config.toml
dataset = "made-up ball-and-stick molecule models"
image_size = 64
horizontal_flip = true
encoder_arch = "convnext"
encoder_conv_stem = false
decoder_layers = 6
decoder_head_dim = 32
decoder_layer_scale_init = 0.1
lr = 0.001
epochs = 76.0
Rows from block 3 of the image encoder of a small image captioner, named by matrix and row number. Rows with one number within an expert belong to one neuron, the router's apart. Each number is 500 + 50 x the weight over its row's rms, rounded and kept within 0 to 999. All counts start at 0. Numbers have three digits each.
Before each expert's rows are labels from the 100 images, of 14848, where the router gives the expert most weight on average: "strongest on" is what is common among them. Only what is clearly more common there than usual is listed. The data: made-up ball-and-stick molecule models.
# router: router (encoder.blocks.3.mlp.router.weight, 4x96), inputs 0-95
# up: expert up (encoder.blocks.3.mlp.up, 4x48x96), inputs 0-95
# down: expert down (encoder.blocks.3.mlp.down, 4x96x48, transposed), outputs 0-95

# expert 0
strongest on: space-filling; purple ball; balls: three
router.0:481546507445503503460471427417456496528582488506513462485592501452503402507527510568541551609545403603456532488463497471494502510551515480538404531445549381531546491505436492536509464441475467427541511478527380551451485576478531538432542509567512510423411591505519413514512564440516531544
up.10:489498501448522599453450494497506421536586469541507531474474534488483442511451473534477542526566444474442483597536550549450536415473460566495506342492542495549547489441444501552388517521477461540521469610547506518454526475567435508493511505489467531511511439483492523576300486541539477460
down.10:421495463416482546473526555508480520460543446402440432506445409444653495464465544441482478489481498565518505549551564508448480482511524526520423465418549553449487514593565481455525468452508568519571510509446542563568534607569447472484544484435566532455427562558437509479573509450534538488
up.11:502551527550499449498492534506472499371564496496522438432512578490471466588585545566511589366427512528598508561487504559464536459453533508571473462538565495528478463553440509527495427446508432455496591491574445444442514469546414519485497501501499494459487420507511497483622435399530476535
down.11:426500562409516450564529468443570502469453577526483409522584500507463446563562577558507451555489543558567450510543490381525423458506452520550590499526496454438531499505452650426533417432426505531510563503528507529502568522522543487469481527500507489510584500608512520474500465549463497430
up.12:528532527485472588427508547454517567510451529408497560399494454596524461528514406536529450507535428500490426478565511488507578451459493469497538387440567583501517484421480559468502534446568637471508549491540483533539502416387550518521574475488493431499449460472454521531472548475550529581
down.12:474544513459563572457534481527544526495491518440440408508562525437512467475566481496561547522487583472579461539479438443439501517446494491431512419492465543465404582529544514581506398546369559491487411506504439553489448482536578568461564504445505592510487540605452494484506490473440444574
up.13:472496513443517458421550545442386505482592426470499491505436510496503486538546503513535474452476457562444528414427492505475489411530450532501523463406462555477548412594554554450443487503558563484511423567491461578500489483543580486423475430499507606616441445482555509486493478563469590459
down.13:426525575464514499473481482503574475449622467433487504581444531463504387497558542453531513498544441606428395550416486481485505421498584514553514496486451539440516481450444474545563464441490570482488397588522561495510493493592496510432558453545529533513546596520561470488451560477498497560
up.14:467422573449461474475488472366389570504565470567525494577533482504503513530497507457543449486488428472533444521467466554557547549534553524438641530497431546539506529505456486461543563395633473447482465467434414488556572521474504545534585465458437487491481492446531483519466472554429506508
down.14:468598572448550601531501609532503432519522547581609574538407549490493510554453455450438475501491517469564372542522523519429451514535444553427615556540484478464489513512488588468501528476570414521532521503475518468518502475586481562455452515509594498461462536533429430468489483493481479529
up.15:536474462447539509489536460507430511494521450382517495450502488574487535493524558599485537475444624418429400534419573475455565500551524611489492482429446551494514512415445482474523447569501457561537528522516434530561432512543503447428474524490516533600568477473516476391458501517448524577
down.15:507456491484499507377481513500658525530590462413526470503469447499587433453535438517438497485536554490520571423494489492475583512446553507420480543450518446442537619562509505504509461442512516595509453508567593565542511478527458529514525445536550519516577564527477403492580531427494480464
up.16:533595540491561439506495535564520411436465533544484406428443491482459493416483508443402507531508530500463350514502477539506581546564488450509469484458461481574476465531493500506423555436558517469493583578497499566498505502557586390481519525445568496573532509485436565602528437475500457548
down.16:451547441485513524599521593518500530469480464570460485558551525456473471484546547495443484424463538419462516549402521465549578455448417525488411477545518456460500518609485525471520382433562459425496433398476540520535500473485601445599510447539491409574458483441483529466475511475516538454
up.17:407561545478468511420402536539626529556483483490504449458552500482517503568596509528431480551443489527489493499573546494542520430485462509403500506545578500545598538561506429432484404504514463511532436478525466606435503506490464479534474495423474503495576566480524514447403588492413493421
down.17:503490531507439540470516488468550507595476564556475522451507437544533472443555537417600457515444496630485500450516498519520478462498411454456470421380433511513452524503495504449488515572416482500568457601439522522558467586615501443435499546500497607482514560628498519482535475483477496494
up.18:449438477555504556516435419506436476621549544495512531515512468511474479422469544508537475495577375511542556526487535539455534401516619486511394479507504492397594532517456570563537500451512491505464494584489479423418520511559500551429490518571535470495436587455601505518488459540542478535
down.18:497513460489549492502500522516499486492548571442582392431462468500541513548436517514462600539510585481453435356583579515454386528570483493435524561483513527517506490479467572364440512520581459507482575565440517534514574486433495535479423555521537501510432473579469530544520554536523505524
up.19:510398527538528510406496561484433500479491502545588475432456439472486506535599495535498526466465512534531541471528491460454513493560566477491504507538527449488496374579416478493535487462425512528623541603576469515535536567456586526526443419467552535579594446501572456541487532513438595459
down.19:525428553552492482393603488549509383533528544438521616512464386518532435565468571494521422500483509547471525499552531430440577431572490574521586560555477608491490525545459446537496526450485571502564492478520566464552480529441535478412556473491478497466548566448554508477471516485452520485
up.20:483493464444536567453462455530551539543444529499537416466482384543590474542516617530474565458460506563458483402522522498558499459580562460493538530566529520521427395515419596514525511509447490424496563444563477529431436526510465473524475492398542492445585482538523465575563435484450532537
down.20:531511586469484518566567542536575461564549414440474494484488404522517494492527513479499526526562644564461564489529483467567495468520471419483543543535474385551474526579435471530505475525489580533560460440482496497474521467449539567488532521500431564534445513420517527528429420491363457398
up.21:428492485470551530488445545394470468516477441456517397461508476549503452502574518532446492472421552469484554471587441487458457532519591523516507535547479487514448577533515579548512606398565529482565521482461473509465574496510549522466501456438436573661484477481506560597463523442502594525
down.21:505479467501538560501489471527558480498532479445515505559427518471481508476531620338473465521431476534532508554563503502506480454576523494477565515532623455585492427551477473551367508437526557484508544450439472527499511558552516535374574499529499547504466538505439404422433502566527462544
up.22:484512530546480420590545540448539444457432439468479502619491427574523510537513555580545464469437505553451523510552553491520566497482568519547542532569442429567555465496438451415502494499410482547365428528483580562524517412531526518425524490461500547560496404465480451441524467493454544491
down.22:594488570542503551487402433525623528491467519553557472491508563570512561427559343497556514534489505494469441422454557526520503490508443445502516520534448495525464486464520511498496454464526516539482545443521604539477476399529412450493591513464548499444579451460476481539554357475479520506
up.23:471456468590456450426483406494462584559494489562506531465513493490543571503452488475478538539526418549608578534440507437537506475482493525458446493507462523497541483554575478586475532525560638491431410500606522460515435533540482474451453517517484350514459494500487533531388455553507463450
down.23:491436560481438480535532492553499489452507513487467446496562418579476535412409515496431553506489503518405501542508601584455426473519636443500458488418522487535495476506428554447513563563521547518516533567451351487397470540503400524453481520510495546552514492559568512444526505534561493465
up.24:453569523544474402494513444445471533450455475503419443637533565508481423474581513461493545416560554581498477554554548577379523504509497482501489496506578488623449483537432507555516518490459496475611404563492516488520527488548522535424475533526466444415457503472450524463558492505501578470
down.24:397586510466533528507463535571503497477444474534509443628602411495457549518537485511489496498472508457421422513547452501413356531511430455539477517543477471492528486454504527550547509556483419467429540471530534591481478469413513484488485459536484518558513459673490590475482505503472554485
up.25:473510528546527381528608495473501517494543493547473489447495503459487523485417493487612446539595460416522463382530476550496403529448521475533440604560507368511572500532474498597476513519496531521446462423459515505446474462403490544483478505519516616496540479516568459482540495599529489463
down.25:522463474604502493488442442543518511395535416486544552473531642467527542564449560477505479502423562536469401529529501519595536523549510534558484524487510462543442471488585480356528501529481508526530476483496572479383490446538496537541465509502500501388476415479489447384527504485519440553

# expert 2
strongest on: dark backdrop; small balls on sticks; balls: twelve
router.2:376513491531477454504501551489576522393463505459493513455503558499538585548526479499536507505482558537507532476502478514527392547396498506459597490526443492467503450381531508509518599527455533443505450480506454499574406556464570509490464629535460579549576474553572457430488512505607525454
up.10:522470525567621513408518448517388458443534543490539450500627470524484485530569455456476485529530539573474423448479578509413457506492556463520456490414480490452530546450575443488500600470446488501550516459503375385576484501521561459431517454483552444534470472434567511465486485535484516521
down.10:540503577530404519436567525529542494468494580502595539409423497481494479453528540488541535630485528521497449524476548579522530501501536456593462517499387488510529584465485559505471547462451438520612513485432465532547537437540423529388487492556474520496500526542441450612470427440556499483
up.11:515447487485596511481486507434456527470547574518469539542521531518525472448488513483465543524528614439423447532485459540511481573517487541456500511448407479483501487527519487434461506486463610638483676457421562540538476486401490543561567516434487491421548499452525531556552505443448417521
down.11:501510515423522527502458529486412512550437519490456482521494522555541433552528547570447509580552500540530447589545489480417499433466505460492535442459549563429496562494524433399549379552479507451543475591486458525470523418587577543565370428525483560503524563520431504516469563433547488483
up.12:531454575580485492536495457362515459520514506554495509455500467514424464490478480424563476473531504468523593483486455520400590487422470505463476472419524527584499375409502521497483601468429611464517505444479569546508592524459509518566551588448471528536513405452528488510546488569475518505
down.12:404519517573540471513567500496550423524453496354484519506521462500508544497443476427511591475493462389516533463485452522488533384551513522452459514536427542427472473486554405557552565510409450506476495496508604457504486421474538519588467523462420483489508449508449600488543553602489529471
up.13:527488583359521486544568490396491505485489437533423519496448465536527538515562517568463550488482520493540522488569540569501451468446465488520570554463462528490449395464557469522430422505617526565449463464537419485496466484506428464468460492580545388549408489519553481523543413421537482541
down.13:512405463511477431531570469490511487382513568566435512483456478469610490538497394461644481487412538393490531542471521547397517509465532499581500542431436530508578430449443550477529598560497499501544558483535541529457517495516463448545450506544566559539511486453449533467524470552546477484
up.14:440475422495601429426465492561483476433495491531472450482470519470496474588484480399584541489495510474403450445441613546511479536537602512531475508462500416491497537531493395509556603455458451552591493468436383539596458543525560487473489480461472475586446530529490522480473427516496497513
down.14:526517537466493429393482498483551532504485508491536427445633555525466495574574496506556513529558545515506469426451388466513448457550546451368470464494507528491471575497484563541501445473539420511590544463436505537525558425445563546515486442514473532591588554516521406591468446509470500476
up.15:521461446521480478490487433547547533475528560505498524491601405539546508517507509400539572523516544494496541534463580547508526536445591528512449508469512459478448605491609461536509477441503462483499486570484468455524380449526449491368547368494461459462464413440524524454526598548521547424
down.15:475497461507512413489499556470459544506484512467564518517496526509631514443513384527568627487516581457553529484474505437461499542428470433493458492553521505519527523412444619540460535580503408515594448515505505492449454441485461555515487483523570539437562452464519521554541645493498418482
up.16:476500512524525443504419480513453572569448501472505412509507540396422479526562517476399466583433492547519506470494433566521507457503554534408529606549556473468439449572603532479376556500426447569542499431532546530463479515517571546502530523516441552528533473526418485468465508389459475512
down.16:503453525486533579497481495468540503534518466550499545511491629576533480573623582450386459575487560488489440511536470557526503525484485449434628433507546588607401534459500505419494455536532500437491464538507443542521552479542540436560398533533509549537481554472535492460507487472511504423
up.17:561442504508435499467560495438554442519465485513561416469542505504521487542525643446504421523556463582468519441488472505404608411495540484435493517477519515539583414479408542545547569463473548449486480485474475450535600478543558517588565552531463480495527436521554453491401566440519465489
down.17:493478477517473557491490557645470376500448392417586494611482417534514515569443532542528563521427550445508526491475512557595507423536492441528532572511525456530471516488464468571480585497493493489425523450574541411542483452494488501530504518451485484544515608463492521507440542466457531410
up.18:405517438464484523462501480602508492495521542543449517406430492397415548477511413510559457531492446438478489495457496456482486467466513518443423539611557472477569562535600530579599532591450484494488514481490503573467431455503525543503447481405544517512520471422453492548379453532528433494
down.18:512591451574457518505566514495539465465485460452409483420425574519496523484568476491431495566472403561533496518495578461554469567480485476436452562526454469496402510534563546573510454525497462634599510469507427472522404411487489522446497503499577545475544537472482569462562451467430544567
up.19:397504471549463561527464462485600476551444615510480523631522494510526490436596506422476475547446458431396521429512537460451515596526447490506429545511566502563500553506421517453526526489506559497471502504473567575465512534526523481590481415488442377423526524528467538496475499525416525491
down.19:508495475454474439502329539445459526528407466504470521432480428469503498579502613495534507525491356518550583481454472530535484524554428526508461418529471513470526438526482531500490435514421558480485501547443455456459583547554481462544486460540446533411408521474561599495550511479517508421
up.20:510482511514477563533525472432521421529532518557550502490498482534522540427458495457542467548510587656441547515494546526456496466442461591494465461515512422530534486477458516482515461439574550506449414473465540470470495453622593488485541486564368541455523411495499544539513453414516375437
down.20:540502505472586431425515511591389538596418425457460492494468431433468480513451456456521517456545566553502502513369518415474464453560544540510503469480521505450480511512403506488598532494511549427518438581470542444516481508543474567488561528533484479445405574523466583466556557511524585511
up.21:526468502521488491456457459436491506504449559497508586494496500539450391433549480469550479465531431481477514511497508476533492479444501462454504500527503519481425488392566558594497405509596602483463559555545517605417580486501442548433563497493557423526502606566523468541471482562594413419
down.21:567595497523581396531491462510581467468463591469434524450546465483504526606467496472539551473477542549484478445499493447534451476483501469475508507521493494568552437392487530482447529508442449457563481431549518503483483412462510598533458461468512574567586439412623513527531446497389510567
up.22:531545556509507511496489490482537635472543634543445622489449408495484573477493493450430517518539499501491512454550548543434528529438480580551479491585447499501501536515562474575490419496451512505476496523461611619528480463479490494515523439396455539422585431499424490557503535425488481469
down.22:579531510472558426541455482478512486523432602504568608398455524485486535504483433536574460508539534536477637542526515524406562443448456455571530547510506538498488497478513452452460522558489439565557449512417494555452510465501442416534466554557497600452434463485555478483515508454506445622
up.23:556501489536501487458530531515558415481530580459432546482605532546432469596545505470610547492489537556509405386499542574466564511445488441550480560413444452570549511514568426448568553431417487470462464565412430464470518546503526442436535527505508522505447495463503491531529495502553588477
down.23:536492482526521514501363501456554475402393555539525465440501611438503472529476466434522488525530559502616526483473460466487566548501522498456447556518411501471467531480468526516515570490482384529582485493538594501516534418444547490497485418601509519480491477516547519503585467467396475615
up.24:508504457440499561432480466530432472557409630519489573519445493489473488410452474503500491535408537459456561485524500539437521548427464581428511511522566456498459493573549460503404482468407497585519544444578533488553459557462518486539466488456451530456497479567331462483497498466417541518
down.24:500532572544543474545392544465468481519519451552467435421512612467439458522485500514455508568454520462531438431623467543524506411521459511508450534515564566475433550559436407472520377532502593496516566470489490482488554443489486464506374564548463600534478529487431529486535517456465518538
up.25:555486491473501432423559531551390493534512398468583484520557514471418540508578546530512523567396511439593474558461483424592540383476467501476524476512561410451506469499499480524461451508413421472554564444622515489487498558550509461451516512465449524558525593468440506457498477531475508528
down.25:436516531437495501574523482466500528469497439582531392513587549512411428560536558507502422479391431471436483464545466617564494413560457510405475482463498493483440518477539478461539429401477508424510518492542391503468469575482483474487416532534438543452545568576455551506518463499496481467

# expert 1
strongest on: small balls on sticks; balls: three
router.1:557491509513473572529550432505547517543417460465475445528406407584445501439500568487541515498527493537504435534507465527458621484488519502492572543551542624496498543516506476516514528484560434464443467544543543493450520524538487497480531497465489528417485521400429670449462410463623495490
up.10:478473470357464410464475550487527495517612475508563571486454503494443438478515485567455434543500384440528461500540494570585563500532494556453509492503419513526486502453513371520507601519474510414496561567464495527520461556558476550488470441557565446580473597454490479541438521463538476545
down.10:445503499446453499545510594576517506577515480532526594524463514541415478433504523549500501585513453474479430419358516543507470562429436462410524564479459416461557468475587528567424533510496500545528511410461516514499516476399514543410471527485489429516438444472533486491531529533520623459
up.11:479506461434455509539426503526577591394494535486572641503448582462579510545489512396489490495470486498399488461446513482463530397511488445482452450532583512501511522566419484537477454527441448559575521539498514482442552552460491496586479479481519485557439489650485474564455518534548470480
down.11:425487427456530527515429360476513576506504644510542480520606519426446452570575531493513421532485511566477443563534496528540478528428457507488490545505535482439485476466522561427487398473477472507545603463499516578381432587495481449481449505507474484484564466515508478473531526430509439541
up.12:573570525469494545556492520485527432531481484483516502410584539400479440598547496364545534501482538547422439448457548550488518519467524466648452502495478463506490549535451504426507545474488540420482453522498524524535499434566520569547504429623502517486457494572472504551545499418571476410
down.12:397478509492492527477470502495525555462477523453539490512582496501448509513602513539504500482475514546504568481505435463524503503424487577547565432590545414511507646582521496454502481509514524511446550635368512420463454435496528498427530422531548562428451408477501484506478527498605543532
up.13:459454538448525464438555387451533531651471524597504478437470550424497468474579485566540467494479511469516448530530501508504482457605506518455555561521603535566506456611501452415495500452450547439551462519539466461531528481467413508492559401532534547467458564464492526521478432397501533500
down.13:501468420484577400514535550520544460539468482454537448533444502487519512449475513532469540553352471465399556588522551514476437420529487517505454405502523445552482460502575506514482556461483482417465490522445492543476604426516558477496530523517503456580468430609446582523462436491509583409
up.14:540458529437515542485447532449497563450431441522552617503439479580431493513491483527507486556530482481460503505477453426590500469496501508523448476627521454441561469435550433424543530497494542493561423488544568582446475617544518548593544534471460525461444617525511381496450499518550484507
down.14:534563566469517553471584386563542453451475528518501486503618547563521427570498483442531494456607519463469399528550518443432569511472497516533556581474481509463483547506530588410460499441458477495579510611533553542406561537441492433450487490560527519525541544471454426449451460499515516466
up.15:557520524454522565479473517450378389449513474542420496498482553530436432549472489603524534490531533499331487565490503478476537533532516499496508416427602441478500478565416491440510563491510427479536474468488533468485524592515423471540561459420447565502536494560538485540492528498431585544
down.15:510515552467422509471448545475451464436462439445417449478560413437567520541484465432472480432460433531496595512531420494510479406573473576547521405503488523504476571544494488502537531543453496455517406451522555453454517593519447439438486377584521508470558556494544459585463457436497529543
up.16:522585573510605426462494547540519502569434462534442448472449490424539506469562430483534493501468565543524499573518449540446453518494439544539538455482459526397529555454513563577513429544588530475539601475538443486390536466475528412444487453443449467552550446468464454564551440520453420515
down.16:564548580492480490515469477527521475506555561462491376493528586555509440514458562509450507500533511506492443456522442524577487488537585450524458480527455455560456520520419508444532470449467352407512507531451537508511484390617520463465493478467461522496429462573482407492572466392546596488
up.17:428478505597493536507518475426455506532531460510486517480573598600575448534552526490496468502464445447589436487549513475439525497427517508507499495453583528499457500457386488433506524594520512507430580557580515516522383581515512511487519351570460548573455489572517538446424499506517516500
down.17:497481467558382520477575432472521538444528493438465512486463403450450559598463448544428497540504511571465494413489455498459511439515361527398540548473434578490504524487474584521434535527599490536546475467421490530421471443531400458530554500478527521471448470417539456535485532488575504500
up.18:511526461379474362481493504524563516475548499509464555535461449493522418416459579548513560444466435472555595535566463525533552486521517519494606520509512518535476457488565495561464484431452477373487477584497458608429406538514564489469456422490518537511525476475441427526545480551448544462
down.18:433480500543460553473524552673575514564527599521546540510448508553415564492497536457575511567434542486485535497512505593505511573484437495530441559458386430480584482518411476489515455452498559512477468485452497499529514421452552538551444506507486540476452524615385480555504487507520544517
up.19:466559532493514460515564521578503703435560502531508456455401466466547478465465478544382463381548469487500445467573489508487467418510425506496494506398437545441553529506502599493456469548525540525451495444466505518514459514527533564466552576520586568480469470500530480522464493500495481588
down.19:629538513563482586507515476440588569449502507419423537462500524573520585521409426526499480413454468548534556508458551468534601516502565458530434593461523490582438559487546541490453499465478473539517415464441532446563487513435458543513539539442512450458522534403523433514475452461462548542
up.20:442452500546484535511461500502471529583463526475449481422478500560523341447527584527471497545514479516545505471506504523549555459386495465514526400427414522486514504508517515587527634459553491499437506499533508449459518466488488574435525469549587419573537544395459433514474593438539556514
down.20:351521538537488529458484486507563552529507555483535522477498434519456467495436494534509525518420481483523473392510524600504480609493496477410539505448534478456483523529459469480482611558457461391514485464441494467546527530427434646504516513466571442460560479577523476539578448519505618490
up.21:456558491432450493454510539442505478530455480635484522495432589502457475494487610503497539486543455504494484589430494508393560460524500534559537367448552506419471553534521527515491498468503483493501468492561568486472505584508491448346502413468477579452437506413474574539458506479425540483
down.21:553468477491486513454475472543448505512520525394521440515505349459537555526497514463463532496484597566547554467456441514452496479459456551538448436474505484528584473575454515443543490444489526478538531453471445505570524470471447521370501503563402448486407614604462518549527509446593563461
up.22:518487558592546496486544536475434478393497446439552480490577518590464486430482366501448461490599460459472454466578506506587440401532480449512536517510572542550499438440527502488442543483544501479512506473499409499525554610428467543473514524501547448488512539430556451544454504564595428451
down.22:483560566509469561483509421486472530392592445441503568494376612486593555518531548469472458553537497534562481510360492424546449565440523453577498508483534517507441511488524544467492538547504573460470474568465489542470476540498490488475529493501517486412525462360580535476486474586492444478
up.23:508500507511478563474526542442488521563521492511603505465496570593516449478596509558531505458451404503518424480475531563345462473423488475497538484514438554475450509480563515471444473464485547427527582575552521543534534548552530489459586507596523578486386541486470541487378519446453445503
down.23:567496505472500437512610495516433442480528430402504464461442470596483599434463406536444556391572439554534582532494452506469458552523527523478440495498481442533561506492512562467475549507536515497507482467458506514564528430446521520407535495429482445507374463518509551582543440572497435436
up.24:468513550576503545467525550514570527528361476558493474501432487539445511468479458481384556465457458438463408551519476482570490525512487526379500552600498438396462350503484469491442532528472520564563540463517523439471584495441512515469464567422543532529551519473537539521547497495580466522
down.24:582541523560520626462486532445547473584491511526474411510480449520557391450567490521533465475389487503502555450508622417482520496434517450412525442492499592583477540420509504476483551459480473479510589491494505432497478522520510442463466492503453459506494455604471457500457539489463409615
up.25:410551504502654549459568474477480501486493476588547596452476506523533464413538503530486450407476424486500456555535534465465491469546538447529633435460485530412470447521529492472500509544488483434448581503483432519452542550502420543482562507599567503564532470497410555493439477458433447519
down.25:561599494492469492496528491451455415493516472417451431444540408515553573507390582556448489401448474476429495498502546530554567623537530529536432450418522443519468505470491514445489519535408527526486489460500515499506521472517493604475515521428570475437421415566486514520492444586541576494

# expert 3
strongest on: dark backdrop; small balls on sticks
router.3:532449514539558498495497530567471565523529507467489541546524497493397493479503473482458480541514555533496561458497593453541438555604578501446458468494514482412571529609388498434433497479400528568563520422403558452545541516496539495574469481417503433525565489446456462467579545544499529599
up.10:558548508489410594378559458483502504491472570512485478575542530489516569513472457494469464466458528378441492406438588511447538429463504548489491421522564505588510531483570482603543479557595506476557465499546517488508427521496495487531481506553473492396393620483455513470465474471466462472
down.10:438482482527498492596466470468557586536458484575467476416490590575580424526447544440431486512478546523476478502559533563502445473493576527419434495468514512444397415484589561493431492434476515576499501471561514497425543500535577514605487521398514502568508514471427541420526451541518438517
up.11:451466454543556425513400472491451483540439600451469456463609449574511488482514521518533507491486591531450492585455524466500456529519566513619537475470414431467481567497417406461472445565578546522542591526412481468566465474443474509477498495507472470567583463508526510572511585463444545477
down.11:491496528485595592470468480595409468579513552515572486508529494527490494536566532515392573547531552479520416545483495555438462452594475471545445444443547464499522551505499469484525465493480422513575587439489487496540544478502353459522524561482519529515449447480444581476512539500604578403
up.12:492460589543446494575455450554516576485599484480487446518493550461489555459587464476583426459594607487411432553540460543411441466446512456473448594451592467493519439519479469495523512440562494529585478546502534463448523488537492472528522496437439472504427545500524495508501386609529540488
down.12:520438441397457575455563573506504624540511544413406446560523451473544503475479570414438492513471515503478544513525513540525447506546554430470489437460507431510479524632490517439491452583512447508542490542496524560539456506511500547515574452406551381498519511540558518447550549595534515475
up.13:453482488503524545552531518490502523530525423421489486481625470640485433443527574495474444477478457410500457549552564447508551445557532507647468514560559521511453478449414505561495435587498511455475519539529479523425538557515469535566446374594435485514505482448531498556517516437493482512
down.13:546486467517542557541459457513477488554504510545539583374415523531590510503486548402510527528533549524515490519511462457407545507485577440511494533421538512519423550549438460395452381498495468531576503472449533554517545494497413472559480540532479588463512497550377452473487511479392528585
up.14:529547545456420466411518588448468334521472468428498517454598551509486488537550556514566529479459604470506550491404469507533542502614458422627528443426492542499452505510522525586520576469443500483471524584428510535507554500512465483483502510488521483463512515429440520474563522539548504444
down.14:530515515507508415524539436482591441484490401552516588539550493524475486535518573461514563565509412543488432502481475540614535448440505595557522622532488526399468444520505401561447508429441411481482480506529590437430484442509496482486449455492566510478500430447447499470509449411509495479
up.15:518475523423541534509534435477507517452448539625463538502400455488545482598477508609440547485544514474424446522505611515496500572508564489479528459461502532470509440542503503478439572488427571498428485430537413541602431442527515447586547520401521460509541462584488555514492470427488435517
down.15:493561540535414506468570489562540487507598424478524518489536452549582427590491523456522417505520607455459433451487434460397464496577457478480487490454555620501611552465473529474491457562465602452552501474472512486459620485500515504500536466512515578493482542478546456585468548515510450439
up.16:534488490498512411519482549476524618484510402466486534476488468453560389527481411481417510569510507482528440519488426565550458496472475491535463549492412531461390540517502505505480544441467494447506475467397446492641463495419463442451489522495552454463498623506473446521479597466548539589
down.16:492609559611513570487476480474439506474550571451549544578499476455562392538449520584503483490436592493543494542450468526479441468570419454470485515606531522559520466490417407534510410522472553498490434453520539529572458537469511537571510485514476530508450497479448497484503479370492600552
up.17:592471566454469529412455526464596469453492565517577546508530491476428504555471463475509495532485548529529505409464562495543474550466402577460440476448563499528540530453631469550501597448466441441568527455479543562426522510437503519560534571491452426514451572571483444468565433446511551476
down.17:385422484484415489448553515457561439466465499455562535510508439503542483474539586592408484548511539569506468540480534562534459492512506418495518366457495473472502470546562500542459575576472410483421465460447525529508493442574505498448572496436565549472563614440534474482508430497486491419
up.18:457512596475538608500475526506487460485437490432433463525631534557470569529509457474507464559511499456552431489517494523466437473556509488540538536519579585465570388479490498436492481508473467516536434508516569491396495456562448534506400560444498594512586394450446538549454489418462456496
down.18:506475534446540587490556635505522495445578423423461521496424667482460533457572529526506535644493437500483465554527435496426414550429590460481491492510453526479488452422439502490495567472527469490595511479505451500524454507509520554488524524432499500598529478465497466519480565542472496450
up.19:484545575511496569461477523469444477469578473570543485492345506559550486528562550514453565517598524415494488526445512452519539486535480442524436458556515545421625433445522549489476500453427596475552447563451492607524472506493520466548481498415488560494496498439452531460540512539520483376
down.19:488486468460553473579414519440545462503415540515501580474523562511408452540513526533649539563500533535518437446515481537463426489510415538547560524396514562482574479480602488492530586480503572521465595525405558493436494454516498482410415443466512537515450474468507440512529486441526432523
up.20:493543489525498449494527576480518491467610408373598504467520514564553512495548532625512429483463558447520591473582512453458436395431482413558553508478505497450462507394483555537510457519455543559454516531507475472483463511511492445486529465504535609514448561484566510525462550510533485389
down.20:564523468516483473600412420477475493411375533546559471405541576598446538573515510452607461499495472526485525460547565489519589430426423446488525592544444518559493469451497473491508575456480527506500455515512537501477470462468483456516455566573471482480487432467586595497561522530497443546
up.21:512531489488619524485552477487458486548491509494432514524398523525498521511537490520407491505442489441588558465468408550539491543453456487546578527456555423484460512509637536528466488415428492603475410447489520520552496515545455433478608479494516532528537456416441484427465500469503628431
down.21:523526638424588594558563512500541439450539489497536548449361481535434434538558496509531488463433479532501484566529533517536470498495476495521566427573499492376507556525570401446562439543474548456530491479490477452481509503524480486549501442447488572433450492527463544492458483423498627513
up.22:527442422505500619410456396575533497524435451522514578355457514477536548501394521554515468486495489547554459430454432532493459576498561501535548530542440561453514535502498564491485491547516480547499467397495446546476407538462564538469489517541588410536431535539515532464486564501470446488
down.22:588534548583461443528468514459457603543442538549488514460551518515513528579518470558414574362592479472523473502445484525573470450504440502467553549491439483592580479394532561552530438484424476506489463507486477483551487474428521489589391447456531478442508517455570525499510523511428514428
up.23:492486513544432489443454552504605520490513557536454480515483474456498506550503437443474533506534364503449470521423661522467529526423586461428520521441556432485484450537439458499569484497483487520496421559452419586636474498498506445486452583441513449477486543425528441475538556468509541470
down.23:551516587462485519425463483498578425543521513414504451583580485461542485485529541461486535526506517508484426505470495468486379585494516508476458510491523438461415419524463569627445418564488420534582535461523549531482493427553511500428544418454532538422463413441441542496551421460500528523
up.24:479516575605387476513594516485514494523551503421489594549585493472547457532440565500507499571473571471552540484593407474488443427465449466603533497495559492476474447451511499511615545502407508421472445553497557515503556456538584484496520529457470402473560523477438469500474510574557485510
down.24:549530524506489612494474404494503394478489488516628451560472533479552406600428566455564521640501473467501424492522468534475499518522431493410403529560523465533479492414521475476452518467391464490567480516510501448490485508506589451539527559512460484564565555474501566545501540473549537466
up.25:477532541440482481539512517502500573521497444576443483496525553531478487405472498591423513487554435569538472502479533449478543393505558623413487447590504481506556420476571536534478545508484583566445430438442597540537508456543468463499481542438584475461552398427514549498456556552457529473
down.25:578494572536474573524462550498446558534445601508476602517578573505485428550455457494531448504493549534526440467504516499453496469415513543458492516457546517666585528521488491459470456589493538524578597623443453505566538505494549548476473498452485530453474556489485372483554516487485460515